Rows from block 5, named by matrix and row number. Rows with one number belong to one channel. Each number is 128 + 32 x the weight over its row's rms, rounded and kept within 0 to 255. All counts start at 0. Numbers have three digits each.
# convs0: first 3x3 conv (model.blocks.5.convs.0.weight, 128x128x3x3), inputs 96-127, a 3x3 kernel for each
# convs1: second 3x3 conv (model.blocks.5.convs.1.weight, 128x128x3x3, transposed), outputs 96-127, a 3x3 kernel for each
convs0.39:113074143159100125172090130138144098094095108049089087118127103122131166141090125128104084094147150164068158136153091167135096110123104067105131111104115112086145131160071129112080153166053134165141104130126100147111148138158106134151123141057099116127125090114128158113208157116112138116117137110091078134056141144131124140099090124089091164058108135095077136130140117150146138088130105148144144119127140079100139099100150127098106060135124122174126141155115150166142157159119135158190188163106121156086102129084103108159125113089193114106127123170113088111090175117095138085131126142090037107042102088131114068128158100127164146139099138131103091149119119182145118152147115090172156116102114153157125141081080180154093182152176154127070082157126146098087131152075135178106157221171146127077119147124100167134167081139109143194027141133083111102094118099107145068
convs0.40:059131165119146165096133134166134127122073127147143113084105153123133165133124125097117124124079159074114076064109103067118130126072148131107150143066174154153162090124132096061111117087069122111094160133132099132142107137090136092105145160165159089097074079120144174075129104185071056173126120152133117147108127087167120106141073108089023165145060193061154129064213178107210164140116120125138143095115100107161103096129150125092087145079128084182128076129123128094114143102124155135146103191055034156086091128136124116128111134070214151066129129114108150149161141142188133131123202085085141080114077086113173038124148158135120140125111058137093123140046150106132180113124167137123099104163157169158075089109133132118104156127121152121183108131160105084160151138130116090121136168143101134087079176114112136114159149107134170142101074117106105143092088134119135133
convs0.41:101104122155154137123154158115136111081129053080097105169141138117139117058044107110080079113137139128167119118154165107089194129162145105081125105155149101167151108150100088080103079097156099104084120126165166149161156217155037089050149159127165176178155099109105043150111120149092088086103123140074099103108169109149070136082064153147168105148152110109125146139173140109185195132097108111112098093135098136061083122155137140116141170151108088057076122157104099062158126087100161114117120102151156165133114133106128148138166169127126215169125209127111191145076142136112149115093085151094129125159153123108095132100136172109087127107135162102145125086067148127097092139180110228124145140098178082117138110150106101154116119122151133084133127058143067073098143114092045040079155141171108089185110125107166181157099113115108095094086136129125126113077084144148089105
convs0.42:117154072112122144157095092110128111093136114119146114154117080131059018184126134087071113107075154139130107157171159165134135109124131124112129115108097149101133153074114138081042104114086153144121102117150098124162131093138097122063126130107109133107100039031126084115091118117137149100154160092106117144112118130114169152174101160172102096135139104151118207127125216071080165162158144128134108170151137103143117152124119082129182111127133144112142138144108153060030189121099161142143082117106112129189141152147148166117134164149123159093152169189105089159185111104094123122153104121141101133145102107090074169117084190106157096112122073129121087158175140114161164139146188124086174121115200114124161148126092188106107203128140165096113097089118184113111159070058097036010109135100094088116093113176116153185094076102128047018137115085146078092126090086138115128
convs0.43:105151126119099147128137089153127140142107114119066088115102121176088139114118073155178199155164165149136131123126064192129139124061150111134122084074105119115090107107150121096125121098127142115098170215174063132120147104092121092115118148196079092159121088098152153143144169107181169140161115132036054132054081051135126098149178149117071100143090123135171120114137138093068105071075102083071154118105147142155129180128129142117138108144193058120076129123131155176109142132095123130075115149128129142084086161142078085146156059045157115108122133117135154154110119095153172156123128137131138087073102123072122113086125131177096081125108154125116169169114131096133144167089129125111117120119099097075092146140110208126090133079045099141159134123147096112153141130117129152183103084148113192194089135070141141179158178114128105100106084109130081119131159116118118150
convs0.44:132107104191161129157157134071130140124126138137118142164121133120102148079155108132135116121104125170132124102122159112176131143100120127111136158117099141125087138100109104054109144108165129103125117147100157210145137132077160089082149112086133129152125163143130156171134111080121065094095101070117086145135081079105123086124117088093168133133150116169118100120109096137167185094114088083075104071120121159122125153083132138134159116131110162185176076057108116116109145108088117102057138110128152160127151114097128157109115143146145087089086168172098153128138170173119094132136140092140116105169093136145147166204183118040078156089117125180165157097094174092110128147166115148143091126110125136089157131129022151110136174072114096132138137139055114119134104141130123133138159106143147097155126104137107046124146108129051151145079167125068057084115094076126105079
convs0.45:150127134107108133096121160116183113109147109109061059179105150106092088133160166059128135135143150109084058100113138159095113143151171115125123118150163098132140140114147135130102072140111052148122068203200085055081116067160136079126148131135098095116092130162134172157097064093139099121199154148139125117132121059124147166118099128101150129141170181125131108079144163094113151117142134094185149126180146122125145097070079105099138136077030134149130177234188132080076113107061178249159124140114147144139165170184147133136124166160195206173123108115090154144144083126162120146134139101099137113086104100090146176124102165139108136140136106159159143130149103135169063079142078121131085109051099148092137152131108166130105150082097116111158099077077072140117141109114129124132092126146094123123102196165077200192101078091096168042087164136098122088117153104134162133
convs0.46:081213160126065084158125117069122086087101100164169157155151166102066094118141121137108161115148136123131144142160104121144122082070081091183183145143122105136125143090087120095109070099163135162183119124134109123066152162138135136102161107116137078160088092132125112114132134098051072109124121108111085053157152175119154143134146127163140116120065144089047041119134136148162153118124093145149157127124143146117149141152082104129076124143128108076116122139131094134117131149116111139141142129115141161150149132127121155141108127126110109115107134108082083181082146126074112181078157151105123148108141148125123166196142198178154094128149146105100155119162101124169220180157154144082141116119165102156123145109114072041075128180173099083128081109103127176101163199193120143115110125166079128152063090134142098129122188098047088152114088110116107128059123111090143149
convs0.47:173162192139070081111138072110113129103095099113119101121136122127144136108123129165146165149113111148142141123181134117111130143145123131143168067084085164146144112145125128134090111122133129153138148118122125118075105091120138133116101156117122124087114156146143142121072094176177146166152063078183124068165188115148162110136138117120133147133145101153113181111081133119177111133084091165163185110139121105154120109061134132157126152135150129132120109140151120145128174163103125125052102148124132173155076073084141125120166117096108132132116193141147134157130132135126143149136148151161130150139164179120066061131117101106120134154134167153163190145100129132126131163115136090043131152130102170145123148104132147082056088128071033167136197156070151161065125115101162161193125108134116110096081091106117105144163120087095196202144035103128133076133127081114064078
convs0.48:127096122161021008205129141134163159076119117143121088151135140083111115095161129120140127112121100112103107152128108131178185150178200095104147124119141185134129126098063108093106140095104099162118129157099057155174133065092113119147131057099114118094090105094107101124157131156205132179147120120062122103164194147123163210116129143106092099160169145127143123136187182131059103147149134121137072165141169136105104130037094099082122066135125104136138101101143054127144142145070165169152091169149161190110054088115149086085148136130114151127121188135093168130137133075131133135129097143104108088111127109115130139124122129159156113134089149162125145117070107167068187102093126094129091099182176087120089119093117119142162189134126121121157153099173170116119129130083142105159137136133157140121105120072090088130145202166106114159158138152166129113130095078132075097
convs0.49:134127091084156056176164117122166131136104101136134107155128096139071062173093132121131128135155148098155133125112196157110156161117110121076119082109069132114068107162161111099047136106084133110123106154184132105110130123179135117141126119117121188168143074033143099070158122063149092050157111074106125121112167159105107144135138114189072119126112153131138165126148169134131152102106087109132119132156130110184172134161122128131092139118125100107144094164135180049070109137117138162142101102096104172209097065089132137123090139136111122104085135127179115144137115095107112075099147239058133207145120119136117131125103135115106118165128121141123131151137126144147114165130129097130088134097185152124168142141081101087116120140141090156157088093101125058073161116054138046000144147122110117119099085155082108139079095157132132157111165139156149136111074083166146091
convs0.50:151163127104106099101113096118074123142149139153111147081149178133133117046074066195138130156132112147160193136131091107142157128141139165127141153152170113123092125164119082122114120099088161163162127093126092097149133084085162168136123136115191165157104110125185114140110111142167158153095109094179188155172145134119169092093128144137167180143165126136093101109101153091118133107111103160198166093148146138148140092119127111123078142119126150178154099089111123158123114148138079047056105104178118082117113130097091103130091161115142089114114101107143088115140138085134134124162160137069122104078081134092091121167139085138165130135120141154116127027112103099107188142147108126150065147129162113095114121044086171199182153185144123165126146108111151158135100143138118131098147161126097111117142107092137134098166162146078101146113136078140165133108120106125137099
convs0.51:104198219101100097150112134107139073093091096140140099099067059112117194147156128137123122090121144125115125102087114177120127114088134093213202077089061145060022121102132093100152110105136117133129097121157136133128165121127118137068134169144149102134101124108111147189180166177100058087128121157115148068061081135112159127088180083119096117152097108123124104199172196126120130085119148171182147143122097071105128099150108108063087113111105138130117100112133131177164141132181182125109127100091121152141103163145147157126081123122101096109126191162061118104097133112122041087145232204119159093147135148107091134130098157130150156123112129108112128159123142105097162127104151155122112138172163085123113145119134120160184161139106094109137147099131156137132155148142117096120130122155127104097116139137161110124107073097156205192108142109121102105103134127115083133
convs0.52:100112116089166152163127166086080132078062162119115138117168163124205219138147099124136064169152080067069104068073156101143137144137154152102114124169157108081145070084091069144130098118070153134132082108081150139123096074109103145085093165106079121105124200158143125038123111167057088165131119104179142117071091093154132113095142102079049132098101112173170191217058078071078122114078085175101121083094087083092093133159126091091112135139128187109171109111119168177155140173187130124121154181142042086086115150105157099062105100088144152148146113091157135124137151147164059139123130143191189173082163120172132129108037087103097150176141104117110078109131181089059141158087060144203138178100082140072142158132108119135157165173083101124136108071077089151120161122140187178175154127063045157160088086108049111104130129146085159117113103097084124102107161094100106105
convs0.53:103158118186130181111085072150140124192182139155171122088198104150207207156175203145182150127138151144127136124134079123145134158113134139131151189103171079114158084103085145206122097159091111162104148119150113130116089143133101162102133145100086069107147154095196209129137138130140146151110127107076097128146141141079098064067096100148141109132163170145119148135138120114085153111158148161198188131144142095103089164117109130112084101043072115113121077157132167196147113184179129191137089095115126147140089143129148089110131146128125145099085060099150122136118140117156138080145149112169161166132127191150146164126091147115115042142129072129161147116178109148147119109097126157124174061084142054126124116146139105111104151150126111146075103163146113107148162184173135132143148155137140137121133132107103109095154140136170151192149123180093120047163203132161187144
convs0.54:098150107116174187132123092112152114075125077151143156093073110135141149133110091126116130133142105114134116124040123151126106085143079095141056158219234052097076130111131117094106153105144164137102146127141119066064166148141106131184132152119130126113142091033109122155076147066150117169155146187077127104118101109085109067146092110174147166134129122134135235165147144166130155090068133112110125131145148130148110097128155144163082130098083139124097148127121109125100185162135169168171119120183050118083130169211129147134095140073096116136156139190013077082079081138196129095092161108147136157108090150114093136135108116143106158130132083115113124125155115134080160103114164130169179114148133108175160168135138104067161100160154093141094129157145074055147110107072151142119099141186151133162119099099170172162174176113109132193143132158082091140129122123129094083
convs0.55:148096146121139126155080085104126121169124102144155109113137138107104118159098106056086096144160119149163152106194144149157132119134146157128147123156124159165141123132108090105132152100129111131121102058187172157169147131088128084093151131097136087099110122135101078156128183167116089096153089161146092148083103172154135156178088169142120179181101139169103162086136090118067076097183134083143165167110131124171115115147108108122063143106171150116150128126092061113142135075088093102079135107151113096132136172114147163120109118071151107076085136112122102162164142123121154159128120175136116127082126137086101144093152111146146101120130119110089099186085091138123166106072189157089162129130080105128078159147143094073127125073130165141168089120164185125094119183126135142133144113176152118108119084125147154119090073131126092141098085107087093151049058123154113064
convs0.56:112131117112114112158130083140178105120110133122041146123145087102069119142103076154167135136114152155066135119083125161204169124101187149111130104116127142125119107133116105150132052103088111178146085176091128085119200155067188147119177135139088110142100089125104152127095167089118149117106114107130133114151055088099191119149171100142189124078121151165148149069130140090105152085122128115143159144134154102108058137121127128052125145128119142086149113133137156161098095128109104097137141135121091129090121117103067112112143110170129140122095152170124154086155118145109134160159152132155092159140113085129090083144150130109141169142099141115102110137067152143130137102150103114103089121166197140219147078158068165174179106127112135115161138091201197137076095129116133147100196128169087146135130133096131131138140163135097153105140120130107158113084141092088104080
convs0.57:111093124111122097138111085134120140151131129140147117104153157092064113117078024105183115119142143147127118122130102093147164100104150146069074120099132102113133106132102130123143149103119128148103184194165148163157114057041121169164171132114091096126146113144121142145105099076084064034130095106122093087172122129125184161134101096162152182131172159154092120110065182138125140152131144068084129115121158141092102159114113161113108155097118181120106165141105092112039126087100138150059081115050117118066145135061120123125199111122124111063107118093119172140119159168137113099131128153112069065167097108151133138127108109108120166135106093095160168131201155117148167159150193147139118153095075104142157120110062129127123117052065152171107130141066140190117107144120178164156121113114146080102111121125090063090106159149084124169149110129124138087150060078121118144
convs0.58:100172134131168158142105154127121114130080149097090153153120103141115117135091072146167144097181125110175071151097110170152181173188143139171148065094115124093139112153107133116107093059063148081177153099123054074095164115091110117125061108126131126156111085120122091168124118155132147152156143134122075130093168143137153146108157166176132151174123149151182167157118116107091055123155133129130110142163099108089090125095108076127108142111103132079156114180092123142132107085102101125076128102136136138097119143096122155157167137135170158143124090171145116132124102182163171111119073106138162139152093075133051110149142162126121153152023108126121117128112115152103109187155094150153110134151131147186132181174102153128123123108145191127152176137088108114132096143131149162128138158125093121124118115132139146131125093133162069120089101141107137130127084099071112121
convs0.59:156149133172135123136157120132114109155134137100125131082080103086096117135158144122112086166146186167127080091165122114118088135125103036000056000000028141134125093076100084064160115133073130123128161104096115131137113115135111102098185113144130086142060087120134116133116078134109087139131114122108121102051102127117088144066047096019025096044050163168191166165202151148166181089106085124109099134129110109086134120121101152158163113137151134128128071107158087088118120129134128147149170178131163185136125140154172107133144143109164204125158127107116110109089083128135172090145134120088123110114114094121145146131105161121130145106150138115132153125109121136140154137137169143165187092217151139143084108098118138109146090121146130136151088146116154104143041009128071034141091129090109128118151161109125089096083073161097101152128186144111120142079139125104122138
convs0.60:137083135117134120107093113098140148132081136134068138149108113052084077110097126161141180159120111118104131160155104124166177131117142114134140109091131151111080081074131126077125116097131125157167100142163104046116195101108155134148148180195111140138076100097104130120162120131110071118146118153131087116139127099151164116139147154130084178142132167099086116096059066141045068166159148162155119149097158090170127117096092101081091121124172150140159166172196119141119091122091170151154138139159100094114162097106165189057135118160125137125105065080137091177148124142147126100146130085167132102112097126156094096143086115166102098173125128170108092148121113172095140129122152129142021125114081192099109157135100140099090084084130121109094111082114208133096158129145118132167136111125164141126144151150155151167102151124080096135123107148161123120094083092117059091
convs0.61:175153095179118112150124121116115114097106097101122086107124108148111174112094124114137109116116151109098095146096128079108130089126145143122088054050145106118148132108098084112106121113131141155103128119109103133116161138127188166147161133155093129156124133139135122091147077096160110123145138138119157156170118177161140110106156117030088177071124116092099199141092126098113144124095156134091119155085093127091096136130030121124149085123143153140115094097128118158164146113141151132141163072138150147137145110095103129158129120100115074113113097139124136118136190211135087075083095095092066090150129138153151097096117143104111073085085044149151134097098121162085195142064118147126124077165104125117071110091121079112087164147122136105135129165133142175177198175082206183131162165198179185127138188084115168120126126158156121122109135112115122119100086096109122136
convs0.62:145110109147100139146121131130128090096091107115129117133132133101135117124154138144137147116141101121110147152085169125057140147131189115126169163135149135123140120077156140096159146155121158133120132119124147123105149132104085093099165137116122016142135093090164201117064089097145148129167117119098123126162119091098149139082140128111134128136127109102142160157173155139135109123106107109132105146173167123108108099131162118124153131140125156070063150172187145114114183157133117146154140210121111076103059049107115105079155102137144112128118167117053123070139125108123103192113079101209159162121113131138126097106143121099133188120115098173103144128138066112106094152111067123131135135107112119098123131098140123139165136163116151124143166124151171094136115055108166199141152149142089144140139091095147090111172093169179144148115105173111057084110115092133155124
convs1.39:131118172147112109140152150031084119095173133134135111133189192141118171103072129060103112147132116102157142119099163160092230121163148124105151097162153084107115174119164112136158108134157079139174144148139151135106123112119190156089114186158126115122129118112121142095158130178111153134118126085159126102069104119157106072123202133132137125180160134108152152074119102134100135207122158096109096147086143107166206111138144102129093185160135157163142087143100098132104110106102072126158143090069092112129156117075134111157135146106111093114106140143111123118140158128168137067082079097129114137099154092072070134092119097164079113089150134139185159101072142057111106150136094206159157129138119121093155132111134180130146104116137176093164142120120082096111123156067125092081185137158117111100163122127092090141148099088162135102162140098159107100167124122115139116
convs1.40:181158191143165160191157115146224197177176187113107133098101126096121104106070110146152110122167169148145128142133081164089046128072098194134132149097179134105129152102160114103141176137147140141126147172206103127127124110133183149132091120104131136104149147169107127143151103118170116139101116131134184119150203145167175174085145047134114072084094043114164116116159182117152156165131121099121139178145181096151098127090118089131129166157133113151122110135079082124079074137155122135143159110232097087164107106187123090153134131181081136117151089080138168154119167158132129190119152150169111148133107106069099098106110141188116109106155115123135115149121119085119196135140157084123078165024187157083065118167132085139097159175125122130141142167100143109082121072187112110154094174103177133133071164098136115086154156099164163090179135069124071098113107057133112120
convs1.41:149153155113127111117042072102107069141128102109112118131232166139154126155100093146156127167155162113160174125122163113153161113137154152129143110121111150162151137107120130141132065132121119109118162154141083100077106105153118166119110111114085096152152087112155131110119156135146185139131146137115201191099161075146071065110161168149164160123148129104124118132159124122113139109119137111139156129112122157161127141127122156123109162142108066082105106095160070095093117146174142146150095134138142164139184083140123117128130156122169189112066146112140114079163117095154115082132121078143122110074119141131169144162139168146151130137134157142127097109126104168097068137145108120156107142117173123117125140117141147124115142055113099122131097106160096134112138232205104234193137176193104129086103108124133178120136187161157113115137126136126101098078100058087100115
convs1.42:175170168193145117161139142135126142147138106140171123194195116142136142125139142112137133111133144087125152094087130101156120133138110138111137128142158097117132148162066150151142170100119126117106081070166095135112122124142074149111162174126111170111109183091081093171075163090120162120098076122107193146195163073096134169148165154139174163139139153094132094137158109121195126161185118122162128124119179139151156129126130143156112137136124116110174073088139089139128135156092149090124105117108151178121129152170180126124143081095141095081109115151113079120134127139112094131130093184144117244112168120122143100083132109136093084102127133104117116100143154074119110123133119118089103131151120076077094143147171181101151126128164149151129109148143165151191133169107191255123207223164146130158137078168104100106134053102144102189120097150127093121112047106124106084
convs1.43:134165180134176227136170186138139147132146137144155159108141150131156200156164153120135204196155118131147117099108130134113108134096159154162161135147139084118137104129113127136155131155131120110091203190208147091129137167107205155092122147175111114097128145116146120109143141156130145172107156133140124100133232189137143163117140099132144127115084131185142168123103105148126174095109095162056089178120052174077105166122143103142109153100086100144170139132132159114114133104069092101115149160146140094128114132166084137147198167154045138106116130107132121144119150173154153153161129137164118137116101128068106113145174081106082104148121124103169130115060114112114142140143203061091118120081107170136146130074189159127152101095151074113173139122158103069115100094110125084113145134133142111136141186168135070133098131165091108137151125133090092052152114133162124134
convs1.44:081123080146026065137125166108121114109144198099110195133158126157106057143122144111183145067152090116194181123142109091112138121119123136119116090107109120110135154126108163193166125163170149133089137167094115202139081111105120070100150071078120097140101058046135166127150172135080159102102154099126147096096092123119153106115127181122076117099112094142143166119173133106097136135124118150043059156131099154129113149166149145122066104131119180181184178159113193155166179147136112077133123154179160153142130058121155118151156120193150069100161200141127102123204153126167086071135120092133165175131129112142147118072088118144136156117081111098085117117126171162177206074113142136117121129079111152139156158113164159074127130092138058169196136157131079177177102158097100209236103129128126154158160248200128193172144099108166101138077131127114092088151089094103122155
convs1.45:141137121098098108132142159173154229100118168105153124119152128128125135104132164160130134151125141138087148122119115123135144135142107100126093079162101119059100162143182125161151114072152143069095135068052117051066129107126156101138189132126077163136109111102133115131137132130168161175150191142114099161169187157172182167089128121114112128110124132126094165127107145154150155121155148123179143098078091115136139135121121101101137093117124084085114177202184147159108077121086154099128099114067129137137110142124104114150054038040000000058158121144124132149089100096134160094148158132152141096165190131127134187124151122152146178057122112158151140112114098139145129074090100129099093107074099134098142093071104129000053154128090082079136101135098115181159089114102159094155145142144139128117085091073148108059124158164083098122123147141096138093132136087152164139
convs1.46:108093080105154152179138117126144058120084078106195129128092035057153088177174152180184150146160143117192185133147132090060047125104104128114082123114080085115130126175157089179168090131193120154157108070058119116149116120142154143190162133136117176152123139068162147160125204152157134183109102105150111110117123180066139117152104134143067091143139114106179156130104137116151132141150120104134129131143102170129107152102133110052091090160138104170100176186165152079130123133097133138158153127184168069122146081077115153158111088078134104150164120091145139114143126110125052085142093111116105118162138171138146137177181152126155132176076116101139137091125153093176152132155140123144174166129101155139141112123156158113128150165133128176149093105057138177080176145162103129090089142123123170161111132171126117138127104123117073128150156143144108090113035075092150084
convs1.47:143100107147167162110133144119133155116094061106072064098114142175166146140203125116162125180119139128172154138123124165112152134149153084097081115108158119162159121152153123142160102096100086121086152107122103114140154184125102085096132110187151112134155103130114212188104107087115145172122120185134134102146134162086150131119089058139142158116159106072126130152116140122149061191174166124143101111144085102143128142183140134153106119140146181137163130145173120115162177101150153139126110090072121122099097106093131148171142146190105150167108083062085106087132159090153079128099105067168162124074091058093121135174106091132140124120130114107085110182188213085094119102063075099132115181187122118142156149148097184121108124118158094142092104123115160201148116113125107130173114181133192169199163185255138192126116108094130140094082166129110126087144106071117103116
convs1.48:192126093120065097120061106127186122098111100127114092131125138137165183118133200140128088153127120173174154087125161101125110121121160109173132152124071104101110088118077114125147097145098141153130099145149110134107121115066122042071129124072133184150121075153148134113149116092109131121162166144149106089125110098153155122168123134142158132146169169072124082079132171154164177118177118177115149162164179100126105099076150148143120148116152097114116149151103155117151115174150166098153118123131181151162143129186115148141153139105113131107144152057131120100084168124097139146164078065123103065092094092153137130152164090149164140099082126078098039118130185134182187124111127134087079140148142146141121142112126104159143176178083157191160150127154111159146112145104111150138115089081116104176108130109105125116177132143154101106138118111154162149127129152172190132
convs1.49:163146146180170134149144142155129114117139109184133111174166127151168118148141145143107153083081162089065120157067135183099147140123110181123122124122140136075144121108136162141154135116118122104059138106134135075134107107116139098154138088107118166095073130131131146154142097108170149094105123067168104133140167124142136117152108109107110175120117123113129085120130076131169119146158129115149133147132127087163149096138137167171141176139131155109149091110122108109123133142137130123172189168157170192131160152152146125128139094117128079096134133087075235127106129128183180063112181053074176093096129145100121159122140102142107139149165113107143094130123116088129123132112158154082117101067155053127152105113171158107144116120116115109167120120131113114135157172138219255173124212143134113139161117111124092119121141103108097151155071107120125159114119139136138190
convs1.50:148150066158087121129097141163115099132131081098109097084137127058097103136129099155176151124120125119151168105139098158097117152142120109129095146132141077114097117094092156150114112148157148136131095121135105101114130095140130147129084103165127159155180214225111149147136130117105154129083131165152088078126092083102092059125119122129093095143108104139150117134132150159123182076065135112140126208198191112100101102111091094102153101174145124126177129103104168089143194143087177167158151130183127110112165128135130170149185135182195179185134139118101147134176125143104142118087128114102145117085109095096168138127185156144092146032037099116107070149118135174133190159157118106117097119119155137105093066104134176145112090116181088118147103157115083125107140121120163141114107098086075138109134235236106167113148151189123142138085090117129146201116092097074151087
convs1.51:137127090153191159141096098096155118092122065127144053103087085177159210192217181087091161139145186148195158103184157085118043140110066106128107146084080089135155154105141154090132093130172104145157131191111130144189156157138115146120140136100133137124112120141159097150126147125140126082098092132137158134127099114085111074140111099149162141105126172188110100143132155126109165131113104178115163153113135137111101124098132073087135089097085162207158149140173094091116098174092146093181140154114124122118116126127181127127142199150106075145115131114094118117106080102150161146120150135109161142086147097109172089147152139090119184142140185120133159150166188105143233151185129090118128153156122173125168146132133137099106134120086115099089125099147097119094132125128129127105163131115080116094149207188099144133146144137137146103165103089117141125132103122115115109
convs1.52:101132153142061093122066111091109101099159119143103162132144056178120093088169129093125139141122140157154137147210113102153159104129178071080105120110136130125166128126127150100080113087102117083125123162155090114091051052136100127121118093174090161147162111118128138181088175108099169124105128125081132136140114133111107148119158153135150157119155141184165141156175194154185142138163071149162154159164160164149181155135168154155182114136121118137121103101135086129141147171178109107142105156143172130130136090155120086091090167088128103114119069087136136122118106107137113162173124081121118153123149139112160100087152060130116133117134125168202171103128088113167144134162134155103062168159110160123119117126172151159131103124105107118082108150139084103141124135168196192176114183157122141125113196138138129098157109135084111063062135139087133112140105164122157114
convs1.53:116106115084069134107115158130117114177142093135131135141130118135155120149123127128141117134137146154153121128130124179127120108121138090080123145132100123107146139197192100120102137128133149196191137165141128179135114109128142078116139134083081110167083131148121175155141108121119154196090112137065140070112166108114161115135081142135095095145125131151078139126092144142148143109054106108082074131101107132085084148134109119138120136205124153190164116208156133110132106101134114074141133098120125103096169137155142164111130120074127165115144112103130171140143171116116082155127053082116118144140106070126126090138146176066143156090112139166077102143140144103114117083117164095161241123146138095139197107119114073121132048051070094127145114169210160138123106193182142176132111136154125201140158179177148140148152108126148088123147157154078133116152186130182130141
convs1.54:112111173123074108142134148067095108134118122149120092121109141166166136180135126213133133162195112094178155079096064119080103071084067090038077094088143099064098138086136140134106176161124167147105148107118190110113105094115091098117105074108100160114138107065122143066164157094132166122217121092151135134159182195110131114144134141131149109148119100095074139163119144150174104132142139137141123110115136125120159163129104123140135109117115169192144131138168115146090104145127125104105108158116130097132061153117173118128130103110133157081139124125165125132118126096147146140130165159092101040168230130081143116114123176173087110144109119179098085133118146113095158088140130210210148122123106148183140142127117148149178143121086111148172114144129186148123073133129133095123096166164147182093146186158108134124121095116145164136130170159153099115124091121107047141
convs1.55:113131130159140134130178124123090116136129099114152125126148124125160075097120139165131134096119087136149100121145110170117117115162137168123120118110087123121128110138111162155127107076141135142124136117091102148142148149061103053067130118136130156122150074062120193098134170116113172143154080180128105078125124138152140173097132072134119165113132100122080148192118163100175169120156130077095105139138149104078098184088100143112148112117169195230206108122152180114129136094112174124127155126170092125139175136137168116138148150166152180163133146125150089095033118097105105132147130112145127155149147147159095151112082143184179136169199174205160189131155209164150187068110155114083098105130115125122176192186094191114099124049082131192119148106167108159112158121117089161147147110144098106092100118134123124163080133112101148090197175191190091129124147078156133112
convs1.56:158101104124111123190157137093169172148194168133147135085151143139104181116114142121196205192195140100135108145127100082153144109105126186174120164138152148153109141134072127084087108095095087140113135135075111099069127122082159041111094137097127133129127140133131135132134167183078133138101132101091073061128181161087102103184136132126155123099147131139143120158114099195128150126114122115132176139107151120106132123139105100161112129133082146185157126206154086113138201118132158173141117140147139154180127099124097091095126129102131163169154146090122124118124094134101125110114134112104073139079090102107088134101184116094157101063111086108114123103120133112141131124103160142101157121125134133167154126100177124138122194181251158083117090081107143103165089104112112148128100180130137076100108106073106114100128092107175116147144063160100157067081096097139119161
convs1.57:088134171110113148116132167076161157103186169090179217072119146159160155138119130158218216147210216071222151149085111106088157127106189156143141104071100105098139120138058188133158163161095143118117165103124144162147088073141091074117172104144124121114145115108129134113119121091101177092113134123147125125074127108092158161126158139126140116080124116131166173145132119177151162140137159073137135144104160158179111141132111139102089151137130145101115133119071138152101161150144106146158164154121143102142118086157159117116161079125112110098133115089086147105068096084160070119105111091167132123137164138122117125138085137114132123127066125157111102152130106107117146103114119098102147161116068187137067089039058082072150115079157085100133088118144154173146100170162136213184148137174110098134148194191116211127107133145153146113122101118123089131134125130145162153
convs1.58:105166171148157121136158143105178155163133128154168131153126149103103113133082093107122105101143101116105132144133128129118150135135136124167124135140169116131138117089084076080039157125109125169127121140065167104110132114140138181146059162088134162153189157170160150219096165112115127152116127114125131129068107182107115095157095172137116140151130179149133124100083127139104132124135166123143131152169127152115147169099108138114103061054091086133112114110136131133119162143058109150114191092140077153150110132167134111103107125038172103116143078110134120135109116120168104167108180164120145104142143129101165191113195200079039057080031044089026106080084107096133096168108094174161147102129120173130136079134131096182152145124187109170202081085174110109173123126143103120127105115174099133139097160122105080083090119067156064105142093103111104118123093147146073084
convs1.59:084124157156179174205203193109129117102117114122154119142138163104128078079098102141159090119130116114113110106100048138102040138116065131139145112184116128166106095140158128178143117143186143151129112107100118148127109108080142109104131075131101168133125131124108141115085099090095109162100147142150129124150130113100123125152122063225062029154052004097111133122119130118128153151151161167119154157121149102149117148141155127144152128165172160138127117110141073106133147142138130151174156126168040123118094113130157141177113148145132157108088127111070088126094185102120079125099092139124124118156135115203091115134137106116144125129129120123124114144138156077096124074115119130163149134145157128153169115126127114137156124123107120098122102115084123115154096143096116167164080175217128149146134130147147141121142116097184095063167072070132134163067100099115113116
convs1.60:128137090128111109073162141117137137121141183136088166146145122146147170082107127137085134128117104124095111107116150131130141144112134083154130114206128091097130134163129130153134175181111116148101120178124127150145163109088124166142121131101097075095136120081114065045106140125120150142149098123108148100147146175078106092163133129088091157148146139165078111174071107084111127102110060151152079112126082144099114173124149115106168163160140153117109152125120095146130111119163082132117122104131146130122122133151108142102112141118133113150140153117120137105032115062091128119117158062108121111067115119200153096162124153140149157111201156087178171152167176073113153131148185133130156069154159162143163155160120083017137054006074125121131126120093089105140146144164122153160185133126106176174153177158162123121143062121102117144114157195115118081102077070155095117
convs1.61:159128187126118164140128159112128153119103123124117154148132157098147129149147090166118116135135086139098107153149165118180144094127150119145141088134123106131161166189151140142196156167134116146152127152108126151128118155140117110116104092128123144111119151105126122136126157111175133173157134105115099109153151096180165084162092107171121081128080089110102126148079069169071080142105146144141136118137091114124172140147138114203179146113071127078087128113123112210144146138109150085088162090062135156114142124140149127130135098161188126145106168136135127135122147151159118063141086077190113089111167116082098103091109164144073110105109145127139091176137170087120156183161122152132116140078117136128103114148169184131082180095061053071078121185100173104124137112161128115117204157093133116079072118106100178154210126151150123115123063117079091079089151089091129141
convs1.62:127102107071120094134115151085130104120140094166106112125092052094120111144161115092135094163175188150156168144188158087189201110150198110094100112109142105134184122132171138132130154135154121142128145113095112121142159127121145111165143108117161135109154156140138156141156120110128134185089125124094110112117106132160188113172094121154146159130119140125096101103171121155161118110125132088147125145091109120108119112090115171103118088132148143140113165155149171141123108116111122168111151156151139154167159153174148139136146153146067138097145072055097027017079099066125145122125062104127124086167111111160220104121187174115156109129151160086039111133117151153138149109120142098159107156148151152144191131170075143089092115129090099138122166105113132167193103112190136193162194194181119080115134206198069111121093108132149110154101121199124142146146123134130117137